{
  "encoder_arch": "poolformer",
  "model": "contrastive image-text model",
  "dataset": "larger renderings of crowded toy scenes",
  "train_examples": 45211,
  "image_size": 64,
  "crop_scale_min": 1,
  "horizontal_flip": false,
  "translate": 0.06,
  "color_jitter": 0.2,
  "tokenizer": "word",
  "vocab_size": 62,
  "loss": "softmax",
  "embed_dim": 256,
  "encoder_norm": "layernorm",
  "encoder_norm_position": "pre",
  "encoder_activation": "gelu",
  "encoder_mlp_ratio": 4,
  "encoder_parallel_block": false,
  "encoder_inner_norm": false,
  "encoder_patch_size": [4, 4],
  "encoder_conv_stem": true,
  "encoder_depths": [2, 4, 2],
  "encoder_widths": [80, 160, 320],
  "text_encoder_causal": false,
  "text_encoder_width": 192,
  "text_encoder_layers": 6,
  "text_encoder_norm": "layernorm",
  "text_encoder_norm_position": "pre",
  "text_encoder_activation": "gelu",
  "text_encoder_mlp_ratio": 2,
  "text_encoder_head_dim": 16,
  "text_encoder_fused_qkv": true,
  "text_encoder_bias": "qkv",
  "text_encoder_qk_norm": true,
  "text_encoder_parallel_block": false,
  "text_encoder_dropout": 0.05,
  "text_encoder_inner_norm": false,
  "text_encoder_moe": "top_k",
  "text_encoder_drop_path": 0.05,
  "text_encoder_num_experts": 16,
  "text_encoder_moe_every": 2,
  "text_encoder_expert_mlp_ratio": 2,
  "text_encoder_experts_per_token": 2,
  "text_encoder_shared_expert": false,
  "text_encoder_positions": "rope",
  "residual_init": "scaled_by_depth",
  "optimizer": "muon",
  "muon_scale": "match_rms_adamw",
  "lr": 0.0039,
  "momentum": 0.95,
  "nesterov": true,
  "orthogonalizer": "polar_express",
  "adamw_lr_other_params": 0.00077,
  "grad_clip": 0.5,
  "steps": 7900,
  "batch_size": 256,
  "epochs": 44.7,
  "lr_schedule": "wsd",
  "decay_fraction": 0.2,
  "final_lr_fraction": 0,
  "warmup_steps": 1580,
  "weight_decay": 0.2,
  "adamw_weight_decay_other_params": 0.01
}
Rows from block 3 of the image encoder of a small contrastive image-text model, named by matrix and row number. Rows with one number belong to one neuron. Each number is 500 + 40 x the weight over its row's rms, rounded and kept within 0 to 999. All counts start at 0. Numbers have three digits each.
After each neuron's rows are labels from the 100 images, of 14848, where the neuron reaches its highest value: "responds to" is what is common among them; "colour at peak" is the nearest of a few named colours to the mean colour under the peak. Only what is clearly more common there than usual is listed. The data: larger renderings of crowded toy scenes.
# fc1: MLP up (encoder.blocks.3.mlp.fc1.weight, 640x160), inputs 0-159
# fc2: MLP down (encoder.blocks.3.mlp.fc2.weight, 160x640, transposed), outputs 0-159

fc1.48:560538500455460552503508504487551526479527495417560502458543527480517506601433539459488493523518495550435479494430516521564472494486484478440479558494484483484393498493502522578527481525510551521559505544548478561538478456510519545516502548500474553530482506480463509572426510472455542559548479456469427507534487586479554520519540528410459566465508496488445469533496512519448512435395505488495470521535566503501491482528515453556490484458421494464496452489519485397542499531486559
fc2.48:563500468521537550547555459495542442523447527479483386493517459499472440431501410486561511538510461488514463472580474509435491536462422502563547476516473569506526579468445521486540476454473515504465520447445517471478468511510461471474485484504497464467544473518533419490488585535498451463487558557479537523527533500529510521482497489568518544548463492480580570440463498476600529556526465510512498502486462491495514550499492513502447504521466546603495476596528485556491554457517536
responds to: flower; largest object: umbrella
colour at peak: brown

fc1.349:505477523529529492454529518482470501575453635495501504527495436483519517517507470486452566626466449498537550542507511533462466448465505433467492540523506501494485537591497428488535527460492490554457489557492528496561563509468587471545481547554516530521430472500381493525476466476473530526510525444465514512471485454506482456503446501516530432445532461508434542470461495519475535525469530527503432483509512512503493488498517507582511556549551457557530471555469479405442499550506455
fc2.349:434452450495480462501517478460431422510520523500404510525495422524483505489489480466450525541506549440554453516460509494498504516361571505439499536555569553537556548546527531494496512459584489446451522502504527463547497485446491536511516572537505502504451524462492495501525474415527493485529543455484458554462510505484477456571499495525511487496527537537524527507537499556541478554480532523480392407465534543545529565485488497486557533548519468450500478493494545421501470584468530
responds to: hammer
colour at peak: black

fc1.421:486508536478506519531515490461488543481467512534407452529495571541476518485425472453544477514489503512539472534501536482485440519567534464469470506443532515542516485429462507493452572502506503555502456558512466486499497504519507516527473559500472496529458517450479505528543499479503519608515478403421476545456568443503531510510474506544424432472516479506612512522537541491491510496588556577457502396461424579512443473540508505550560483507462469424498403489522469498527484467505467
fc2.421:434473536471568546627495452547494509536428462540507516576503479546445439488485511525470457511511463476485496493502541447487461465476478542432588490482545468509530476457506520465498568536541518480559499534485487502484440436526432526478517493520481549411541575538507473474486541477568483460508512521565513491378529511474491521545512490500565481493530484512468512492514460519495456613464489517431482536502474480514486488411514524526524477572495542454530504429504602465484456455467514
responds to: house; largest object: house; lamp
colour at peak: green

fc1.460:560489591505520486584528472523497484501478534549414517490515422491497420450503482483593478509593462491523467454527486515465605474481498483544466527539499429516515452461504465448491473519504489485492600483517572507459512520543486448495509563479445515527496557483535501478454495454544501483467521481485574455534565488506457520481461534482502419529456474524539553501567420516556529521469554408494504540470569508575518484489491496574522501482543520457458491516459503453439533519452434
fc2.460:455494474405496459448458528475537510501525480475521519523479542489579575514505546510423530518457545504450532523509543531539374526493511540485519456497486572490493502542501496559554474480457517503532422501484478515540535517404508585560512449505555493515504425551499492499529477550522503461514470424496437527490415550511522458519499466493495540490532532506463471460388577515474461540506462531479475471455434556442527517481538518466488542503463469564519512437513473525567523463531591
responds to: hammer; bottle
colour at peak: brown

fc1.125:495447502550497523502478536424508576601527458524479486444512549430535581560554529496573454515547522549503492418520563521441457508545458519439443495469409447487499521519504547490477535521567521484509498531544489556550479447476521485504450513497521570542503468591503546423495438510544484471424519439457523496505495445493462438525502515485480468548565496478487474541405480447510544463536528473500462526573496432503492500523445494524468487431475470461456526469456502515499497489521557
fc2.125:555492528493509513553482505559430506427548587542510495448523426452519509490536537383464472480507486468476516565549510500525583527476508483531566490552585419510489481526560493485475526425484549528555443477446508442508525497535541472508525526534464506470474437422489470518500533523485510505511520554537474518467495519486484456511537506447497543478512532502531537447539537538489453459407461506444484521484499490562536440552532485477497410522493504560519471511489355514494439496530450
responds to: umbrella; its colour: green
colour at peak: green

fc1.260:502472541498569432486521581518496428562534548525464480435502507476472467493465482532495523491471496520523462480601486480579558563505489492513585499548457530501527529558571472444496516499523433454465502452491477386510493519482532469484515452475505528467521522538488457513487533536578442514426524492491504571529415494412590480521476529521505467482499487533544508442520460474554467509497481489438468477574497519565524571424491546503442476502584476534517474476471452543516468429503511
fc2.260:419559516526541426531498517510492488483443502501528509437485454441480531567487509535451481572497512449527553492560503473467479483505466526516504490512490491481519489535473464453549453529482471499453505490527547464530548562524526528514495418501540540530480539491573479522490439427516509525399475486513505494549482477535526477474405475482560486467531498552558421498539432517464476526506441465474467443571566451489507600477404522533530522535579523484550520539537521540558387471470525
responds to: arch; red object; largest object: arch; its colour: red
colour at peak: brown

fc1.567:565518496478556538529551561478526504520525422539515465472480497473478468562540559517490513474513436479532515452419468510466509500434480442569404477478475500473569581499453499509570519462444543510485548499549465538511608493468482395481447447553535537462533515547458490566526498467482483509502531464501516537494475520527439491469544501487510571480520466559509523518532510500509485543441464464529464521509445479504494426498433429489473570516599585476459429509496530490483545545497474
fc2.567:444499566434547508554437434486494487538515486474467533485467504450471534525489522529512513471506567560542513497376525479491448478522429532506558518531570507563528428495446472439546455490466445443478492548582529495474496506552544469511493537456528482459483521516392538556551447558512453512532533525453399536523463458459568548513503525502505511527488492447485501468570497475541509430557501510519496529434514512556521490526448512448566461482537445452561516562508519497487493488504449
responds to: white object; its colour: white
colour at peak: grey

fc1.526:517512500519496505572505550624497476525527459504522462509549423525489445495532522512555523466463515448470507531586442454527540432559512437561473511522487576513475513456473547479526553523470438503408483547484530552499501486492542466480502527508533520518510529484479505472498538521432479511515495459396520569449423478530497488497577461483454481489477513453538458526570490465469566436439460517480527524491472487591584423517518492466526523443485494555509463465549402520501512491469455
fc2.526:520485421452484496540509496584446544515486478471537566526508546489509519506554485495519496474506485461453539512532512549472495442555411479466486554515505505504479484501414518530468436571518519546515452491396550522555493480480526478466496485452438506475499492500491487534504432444442386496511499520478502478519471482521569524463550473455545608490585520512563453531465499443519462476510488456517551531477486494515531457504632484519516519391486499533528485485569498460561538461532557
responds to: flower
colour at peak: brown

fc1.559:526545522483422468469624532498505470499531502484496546401475441521489478570549511570467534505520489460478532486468592553522525492530468427537450549472433458462543562546511467548528491471468469546540516527447526530483564495541451470471461474523474494433440552490597500512474539482480530513535446503507538422502508540498448447530500538477492517473469542545524495517516441503482433512438528505549500475465588480402476489487546463489490598512509478542528516538503481476569501489538551
fc2.559:471471510466494513542521536451570505520513531471448503484503471546547480540483510550517591426486501497460494556524499530532543489526439493509499471493507502482495523590536498497495529554434426506439474549491450455477459444557484456460478546486542494410461537496510514465517542552398571478494499565495560552492542509482504448558538493553492468483482508562555540442489450450393516493445556464474453453512618503415528511468529525540561545504501512502516480479511517461559446430513504
responds to: purple object; its colour: purple
colour at peak: brown

fc1.35:461504532499538515505459497540520523477555507467484489422538531504495488567475522485522563513449437546510527546503495476505438539531446521467471553502518538549495448511503513528501498470535521491522521479565522535553564458554535468601479480529495435514548501544520454506474445513414544483486424472457418533567498432511436489516507548491533545500525549450552434531542621484430392451450426459446466457512469486510522493529407500504521536512460521456504459469465513537497511491468439
fc2.35:474486510540521499520431487583490493492518451539447471467512466476530560472445454531493522455490532497539528465512479512490467479577458501479499491455586458609518494517488551466483488510456555482474460537499516512434556495541554489555556508482543455539470519472500568416468485541563496528558544454454560496430403466445483557459471493517476462551389557431486462550460502481516432483477479553500488484488527530519551499534444557423559545547540498538474498477438491509531488529522449
responds to: white object; its colour: white
colour at peak: grey

fc1.448:521538579562550521555491539509501539488487439464521464462530482499539503538583497497490479536478526502558568446471516504483424533490482451541460478592545445487511531492458507524466535502509505500491521496564504533512505473503529393515523454489459535494477486520496465560561466447517550504475474473553528501445525444503427499500419504529463477524572505483617488479535530461508496524497469503513499508459569451548480504455465492492505575364485567452418505420525580507426513484494510
fc2.448:493544589490515591549462558518451553511430489545493514450491465555460488560491524479516533410481581521474517540429458517516543542467435466468539486451471536532484449551407518470477451496476481512481527591489515489494546410472534493522482496493512546509525468478474460563496490506537550455513448500549457529401528473543500478575536500479492543553484507484603515515509497527513439477442482518411517551419501481486571561454455454526558476510533489536469504510450484490498499496498530
responds to: white object; tree; its colour: white
colour at peak: grey

fc1.235:547516494516438462540458515414498441581437450529484478452467522489473399557533501533528545444484514470430543496501519478478505575525538461531453414476531459497512527453496517495526529467463531578522475539526529491606594558456495482442460424506487521506446505482420444544525470486475490518559499429454505508527505544537471524524513490580475558472551523505529519564569495506534491521483509480523483449483497582518500508488471476547514539481534500419493443511489568423472490493546470
fc2.235:497517548502585515442491439566545495519526530507513475509567514525509463536486510491553567528413543527583486451423524469512475446409417424462510506513442533518551494500420432458492507535461440528499467517547559480449583542483452503484463483504500559464481534536482536520494455545488529511515494415516530514505578406511472493505520494513504534459583482491551551464562561476529491530439479501515518483482494458563555458443445447492521473478493461517486504511467497603478502515509476
responds to: pine; white object; largest object: pine; its colour: white
colour at peak: grey

fc1.43:481518463526492531528481419478487444475516421512463448466458513456493505502493460498549546516505528540487553521538453511490522497610489507506495516416466521539512434527501503499523409479487562487459454516539503504485524493540513549442510469502500506504504473505502552501548500585463518513451412407524455527514437448492597537483505516431541566553512566530471410471462487548481478518566535521491570507489496538519467500541453455567512482612426496445524472512405474541547485502488504
fc2.43:540569416511470509459511536526418476513540485492523542499465551496493487501498462566524573540509533473519523482475483453460502435528457544464530555473492514526572474486551513411434417475467515466467517462453478517493521477529452436520569515506523516554556422520470578503547471490494543508488483551484517490468470537514432518513575431504518495619439474498492500506433530458552457547471508511439501528508537497505474478392550463494402529516501500508481471590501496569544502452487503
responds to: blue object; trophy
colour at peak: blue

fc1.325:488533484561518479539486491544558479524439511561540455542479524438514491501514503478506505571520552480504466497511508483488461423510408469553481544531465489471516510454487462568540463457505421490462531503585559554525619525497497575476508506520563540486551487477538477466498423532534563495473505470526523497494432441545466513483597490474515481479523547463485456579428437509530478491440545554472456504522465523442525398458513489556550484529525459493551517422445464529482460513490522
fc2.325:536427506423491538490491583511477531450516497496541408482543454517464439478450550461417483503453460541590508507575471532529551549611508509509465537502548427513558478498446534498536446445447534466414465477512450466500564462466497494532460541491542550516461449524539542508495495552446475586506534476531417512473496569537462543514485552477478516481470449537523488518529528500527487462518572413475517476501493533511499515519499428480462427489466558514511492531453500453508524521519515
responds to: hammer
colour at peak: green

fc1.225:632502459485460523557506553501517540561479486469465502457487507477480504563563496520513533530512556489416492428474496532480525471474504425526429508533496433460598578427509538532538468475493522487448534466541501525501565544498484474462461528498505503450478553531442460559496455413646507475482523482493460463545517540475509489542518460503539537499491522466456549477512542527498512430486510519548508545444598503518581470525451471486514457509558454513513490515530517451528482521516549
fc2.225:457484497464541497591478430445512522449512508476491522519511537535496483523483430491512492464497435496507550504465492529482448531518489500549477454543536523536488432465522561461540579471527559445500485486517470504477524527437474412560542521531536548534500500555374486463621491473478526484468485544467555497522519538551549525484482465490562481516532489518532499453412551490509497480483447453512457481509551471574500430488448482543522540490600449507521468415499456576475552451493543
responds to: white object
colour at peak: grey

fc1.548:476520535456464489494572494448486448477515503492545536431449514513543516566588512553513512514453512458474518437448526568488488524564425459496468513439450507493553561585528514537517495522444431561476528502461516562503553520500464446476437482523450455441461519459558520497481510448498556484516497514531567468511526483471445433518522503505488531467489515557526475534516408526434507496379546459519452496467548513440497485540551493526463577471501504529541523540536446501593536460523538
fc2.548:448435596473477453506513487477528483437494505545425515520477483489538540537500471587510555460467500471468463505498518465535514398547427488534528507497511461445534509529590471498561529565480486531536496510478505443495478475531480468510492501478522456443468471440498490462460519476425548521528534543544562549565535482474507461567491483567470480535520555522499517439486478491421512521498522461474465478468585481415526482538567532535522610489445469517548491477535496479580411431493513
responds to: purple object; its colour: purple
colour at peak: brown

fc1.516:532464508500514473568483523421507493503442486504468481492450530529476497526518454569439536481517502471535504484529473486543418522494508493545437511469460472442525506460468522535521508500511550496590509578576452513574551449492448453474500503506510485483517457496409487507521529463508533549529464493452493483520469484507509460456515466563521551528511508566566471604546520493494484469599527494447421519434549502483489519514545402561526531478513521440457401433501514443582547522554457
fc2.516:520512478520559528505451419509443580494467509476495491445514559508474399519511467549504429525457525499543589539486532484451557472531517482476544488510432519518504531541548467463510493471478504518525497576495512522476507530541591530513482516474522515442511517482511486425496532499556549448547524384502519537491506494500504413448434444486523555414571485447472508519545531484521481531385511507480495513479462463544473533557466493450454495489429580519507482471483518510503599423493510
responds to: white object; table; its colour: white
colour at peak: pink

fc1.552:498480519576473525501479481473577425488501471513491492480473535494497504466556572555461524525532538466518547434500597483564516519470536497502512500407462465422594529489454475548506474557441486482559522507452493539570591506469510415558459510474509508446505519484501500506510546442528458494463526420530558437541493520481366494455499567481524563464452506501491514588465409505513522592486460482524452553545528506490519516506474493530503489517477508501482481468493492481512519472486574
fc2.552:494602488476455512481530469538578547486521418520520486473522450527550451497575433564496425500528493497453546485496483518550465538434512493537527534540492469449499490535509468545505503451479461488500459489522508522444469532506547518531465478570478499443470508398542515532452502608385507541518467467467514493489412453492526441455463520437475579475509451516521492529488477516547516563471501499489521489506567470401534520494519586504517458455546514553544512457551469461570475487493506
responds to: purple object; its colour: purple; snowman
colour at peak: purple

fc1.108:552526527485423430508548548484522514502528535461478565500461448464484444583516544533536574502524485492464523542537577477485551474486420418503478476493473471482550586533516438535517530427486448526526561536435470523503520480550466475520480497540463395450439572454549535505495516508465490522511540483520516459494506514471449421507492492524461460470454503525539467459522500506490538526484542418463517434489619465455490498517515489488579523464531492532510483470525532456590517482520578
fc2.108:396455532407480463539556533459549546535523554465465546492474501572516504549509476573435530501535493507460513510544465489507535521546433538528513453431521484480493563499533487499570528477484476493469530480467451515493448479576457478488465537513524399434481574492463527536479522516422549495484511530496539551521574473441498442501539533559476434508463528579499517464494496426420521422430433498453444493472537474510506501467543525494549540520478486528567496494488518487566512493554501
responds to: purple object; its colour: purple
colour at peak: purple

fc1.554:472556407550452461550547551566580470478518463449520520474536474477513454522501540526476573460503530465501532504473475406510536445533520471513514470502483564459493549406517565476503564426449487450477542483528507496474470433513497415494509542490522507501522502506495460516442506516482519542503481445494551599527515578545540505523527412524430480459467551465447547498527514493524547521403467492543516549455518497504487498538562509518520521513496470569471481471504392465475475488553559
fc2.554:502497458489461486567523558564489568505496516452584552463482447517496490466562499518514481526473562442441534494441498486545499549537547464489493499539538518458470499501441505496477485528470535434471437533416496498401454486490529494453541523494470519553529515553551546514491556534449456510527440504417496565555432451494557549465488509532528529440496487533525510509493520511459502519529501440445496492540437497538515449424620564564543496464455476527469493451479494447507513417460566
responds to: flower
colour at peak: brown

fc1.391:493487525503580450529550554573483504487542569569433457491512443551613467540473454460475510511472537478479501547585474455478508512490553529485508515536540525535550503448532518415471583477489432453494487412498499401524496548506467445485472476521491512500490470519498445550469511602552498466502509489462473492512407515487549572487442533479522440438513463501502503439480487486506446534522539546404497473505521487477585533505471503534557483487553463554495491497432506481497488483538516
fc2.391:456534504495536486464582504472437547471519466482437552522473464452482512515535529515524485473502387522498478519536484487450560490542445495462512497485470492555582529497478488462501530500449445513475559541507501412572585536554499478475509451527587527514516488469490410531511451482492506463457521504481472531586536528536486459480498487460575430495451547605484459532480535521533440580549481479463428499547540482469566535493470485548522435520507437560460555529483477468465460538473513
responds to: arch; largest object: arch
colour at peak: brown

fc1.99:505443594469438502445458502549486443561548457484565460516495457558466409528460459508512534401521484449501500607512524557500461567446500508610486443479518566497511538549490493471487542485500510558522459509514490471554594493452442494464499511454538407501533489455456488580499524504502507503467478432472464517556528482529474526559501542530479429503538509565500482591486498439535533507472532518475516498508500506484465523505475514502491476481464551442442479481490510460456494419502451
fc2.99:505482575477497473483445480582487444515612493462529539469473544513508507568479447499602494462508488452517462510493459506582446475468543511586449515488486524552532529467473562506441533510466502523518505463481556504522432565468568507444562473499496439444406483570505530567500464498481583452495502546507482543485577558492438554486501543492475513483493485456523545495483441502503506460440488493549494508532491490467522432522433517459564493450504533521400517522523521477423499470497468
responds to: pine; purple object; largest object: pine
colour at peak: purple

fc1.24:511476523516577519502523482554477536439543528524508534479530505558436488520422447448495418498454471454494487587486513484531469480553489506469558476505485540556511483465547556512456560486523516492509463500455441490456510524517527468504587535547522545483497527509569504419513487553547517486558519458450444534517540534478555510478490398473419469484501544588502485488539516519504481546444526517388446509462468562495417463521461540507556529503538490423562523486425523551499461443482479
fc2.24:479596515433494547545508512465561581527479522489464478471454595517479498518492508474462468523434541514489479573489490479505500459491553536555519482526567479531463554465517479504437523542511500493560467507501455430493531456516463552500453512456461478449444531475561523458552437457500433511456473575496535498451555450477508481420497460512498460499495508517468453536514478471488546551534508481421511479539481532460403510468578593487495453600519482466497554483555573520548438489535518
responds to: house; largest object: house
colour at peak: brown

fc1.297:504541517494479484596502490448521551529505452449516480441471537451520575474520560543531556500540493485519541483507451530504465488431512403593479523532503472517525500456485500564574461411458491481482465561559568523501577506511500470510510488524455543421488495501446494529473481437542437510476503485504470471548522474447440523458577514445547543493508533504393515528494530479516469452390461468476546496463518563514513471518489470537495556440533500472546534519541533496513589437507474
fc2.297:478461481507534519498552476406491542530557425526510499509525489444519578458492553517542560408482505456563495527416434511496440487489517511500479450528543555536498536495481490384534485498517547502520492547545561480469491452509485437512481467453549411533507526573453487506511533474516494465486553543528461510446518517459562438537471501501503544592498492507542522446543472529479444475572464523546532519475545535530552466504405553485570481463516445472458510451480541528443464453474525
responds to: white object; its colour: white
colour at peak: white; pink

fc1.118:567539516522485527493459458473438539482530485529481463537499435445448514599455506450476608442496455453494541472494495465536459513545453440546454543517554483493591520447481498554562481472474470495539599475520531563543578474467509455520444463532496526519530496471422446525519520581492526529504487457465512565487494509514470503436475554505465522471603539526530420556492543468497515480463474567493505496457494447550514535515518525498475561526500562462483499548466530430451543500492510
fc2.118:467575544457548487502499547469410475414460492469522504504479472497420523485512410507489467496467554533562505538443530515456536639499462456473485509555458497551578528449510457528538537523478461501466536541513492478446530474593505461482519535455509541482456583511506462575463437474453547479542497435425548555456502474487447532520477490502550520542483522468573543491550473467475491505520487477460482462513467504534561477532493481467514428509592468509527506502435540515480518485545462
responds to: white object; its colour: white; tree; mushroom
colour at peak: grey; pink

fc1.371:515447530414537468522432545548506480461586491440520481449495460574528449520495486525484501491485504520537509511543556429570507484581448496530550517545452541549492500454512500488440538502494458500512511470473437512533489495462536468554466531463494398493460486468576495487652523512489491492501492488545466576532538452521521497477503448557505544491536477483454504468518477459449560407512481456546419508538555492515519563459462506481444516520477478579512543492469501470429468475563494
fc2.371:517513484521574435427543545550474472470509489510467425483427508458511518500509508547543498509479485448560548427490469419501502516511567486504521406488466531534563560527411465497499477508466490426490483491493535526547475558477453510475498565454588514576532478568471459432518450505517440532529552467446527480504505525522516488523492535477444520545463480539555528501467455394459528522538469535579546504515486539505473464457506554461565561500518495517511453493584515551514463420495487
responds to: flower
colour at peak: black

fc1.346:517534515489509450497532541465487482498442517485503509494461504511507492497509509504410583552481533479502517457506510516501460453489515458474553552500501441556533543565500576510528544444543532477515475499514600532515488478419533509432534517549437537505455430494510546499533449434592449509495529492488506497441502421511509489467510561529490435490428504471446500577494513557452587439460521502484419472511594534484493477493583448547557493560500439514550492540396545499487521498479526
fc2.346:428495510488463472518516530481512469486531556457461525525508465528568465462531526453478555508474471476506499583533493551499460444477553494431509481520445518519591519443500525508454498495522504537429434547511620461549493461506611549495541550530544534460375534515490496541484466479527463503501514578503429501526471454483433428497484557467509492471475497439471475479525531557513530526468537542488484439501504501531507473513507475439509453539520431505535520518403546436526462560560485
responds to: hammer
colour at peak: brown

fc1.522:486525475591509508566501495508498491501460542487509453475485543452418488567496476598438524473444500491572569508554578462551515464518456457498447541422513471496511485530503470518508452438463516529508440484566525513515586532462548448485488559561527552447505514462483473525512514525536437522464563445536496447496451494488525528482530455501537505500534524522551504549554420478468433470494527448486457515525516468426515555521573473499580502502432473490523403449492511461528530500500581
fc2.522:459522525541453507437506507516507504527496450508468419496528456488530526509494562564490551476559551424488558581486487528506480534549483473550481505457470537537496510527523493526485520461486471498481509453584481567466520504536529580559431517498461499455472560505490522503494490528417532466537404476473510465478485514555492506462433517551460509390408490458515420596631485551486532502510394477483523538506550477449498550468456486511500501477495491495485493528472564451513540526504520
responds to: purple object; its colour: purple
colour at peak: purple

fc1.388:478541444508505500499511561529487458508506580480435526511476467527526536494546523475488581475506536520479523513485472514540435403492500497437602550507497456521537467494512474519496568509493576487454487523522498513532454548363485539456540498531437537504421449476533495531551480443573457487453510477523517515463444452464473448480449562558515462478487513476458497509473530607480570516477546483497423438512557542499545487535512461484538518556495459467529474592426490504519527493528542
fc2.388:425521453544483524538552492382503494500480458448489514538524501490541437439529513444497601495525440486494478525500536504454461483458555497422515517537491552532531503463523533467493468479544523483448453471497555438512530466498572469460520510527543590480436540476542500505508511426537490548507463560549447482503497514437502482495568528454483500476437523510492468562496507549473517580426573482491415479525526557532506489527570521466544476524518447417565489483442582505465467532509539
responds to: hammer
colour at peak: brown

fc1.321:603566460497495493536518483529445568532609489429560530491500471550524457471470508543492438502462550476515514466546466498570481494422509517501436522433517496531403449520561520472531520498509433523512477459554483470497561545436512516447471454475500452496505482487501493499528507519484539489553492501536508519442519494500484486446512500488523498545485513482620455479533440517535556499495531427550549553459443533444590456425513500530568562526478428543529478474422505494511502492484456
fc2.321:483526494476527490447457475486509466472552494466509455555506556544436553499519532444538535510505572562603442531492552529312460536581484519501502428536487532466495530468458494499480450592486472527498532556547511573503491523524522508525498475461506491501471458499550506483469447386529535474486524467489513480482509543565528567484519498478453559500485502522502445501431501474519501557500427516473489552533498541481530478513580479483525478449439506432512530495477435466542456504497490
responds to: blue object; teapot; snowman
colour at peak: black

fc1.418:541423483570528442563564510459562543495489494493487427510498571442500476529561453518502518495468467494565582495494582473518600497453528435551465535459552500522500491456427514564493506426433459503585499434446483519506562532528537519472474451490565509426478453506515530462438457494523496492469511412525497486519523533522484541472455463525565544468489539558471482460557468490509475484517480515520498573495483526458499531538478428535580513485462513438526454446538479460536529501493486
fc2.418:543536469529521484477546464538494492502594481497449539474521466463513501504536548473481453402475546549561508477518468572493437510515473526487560498504445533536513559542545460482503500447516429552497501470504487516550472525504445524549523542453440512480476509389428539508463525525453500448577410487476534485565524464540558426432475533468519535433440486484573499559531548489466537582494523456529520512530554486495515476563489488407482512514515566549487511480502437514525549452478532
responds to: umbrella; its colour: purple
colour at peak: purple

fc1.577:619493513545551519489494551563522536498439444504564509519548455523507506484504444507521453414497496512531477525490508464580502514522601526516474559502501442538466489600488499524500503507451488470543458429537495544546450533440542471495540458518474451492539444506497464485462458564531521432465524461512505483423481529490473543507512521470561551554454517464478507535456424583561486524485498461506547507507533488433519488451579379487556513485498508429491475461510478546505483476436524
fc2.577:489495498442453521454532574515421522498520447444455518474482432534487539511538463539543436461498489499502477466553574508472506442524523527490418527505440555449555522521574497502445466546514412506461428520567473524458548540550506542466517513513508497445445470495528552513504504489528521549472486516435551503463535474457501606499486502464491452537463537536523524540514500429538569495560490468431555467407527456507518581557497494461463428507533499530456548509421468509528539457523486
responds to: blue object; its colour: blue
colour at peak: brown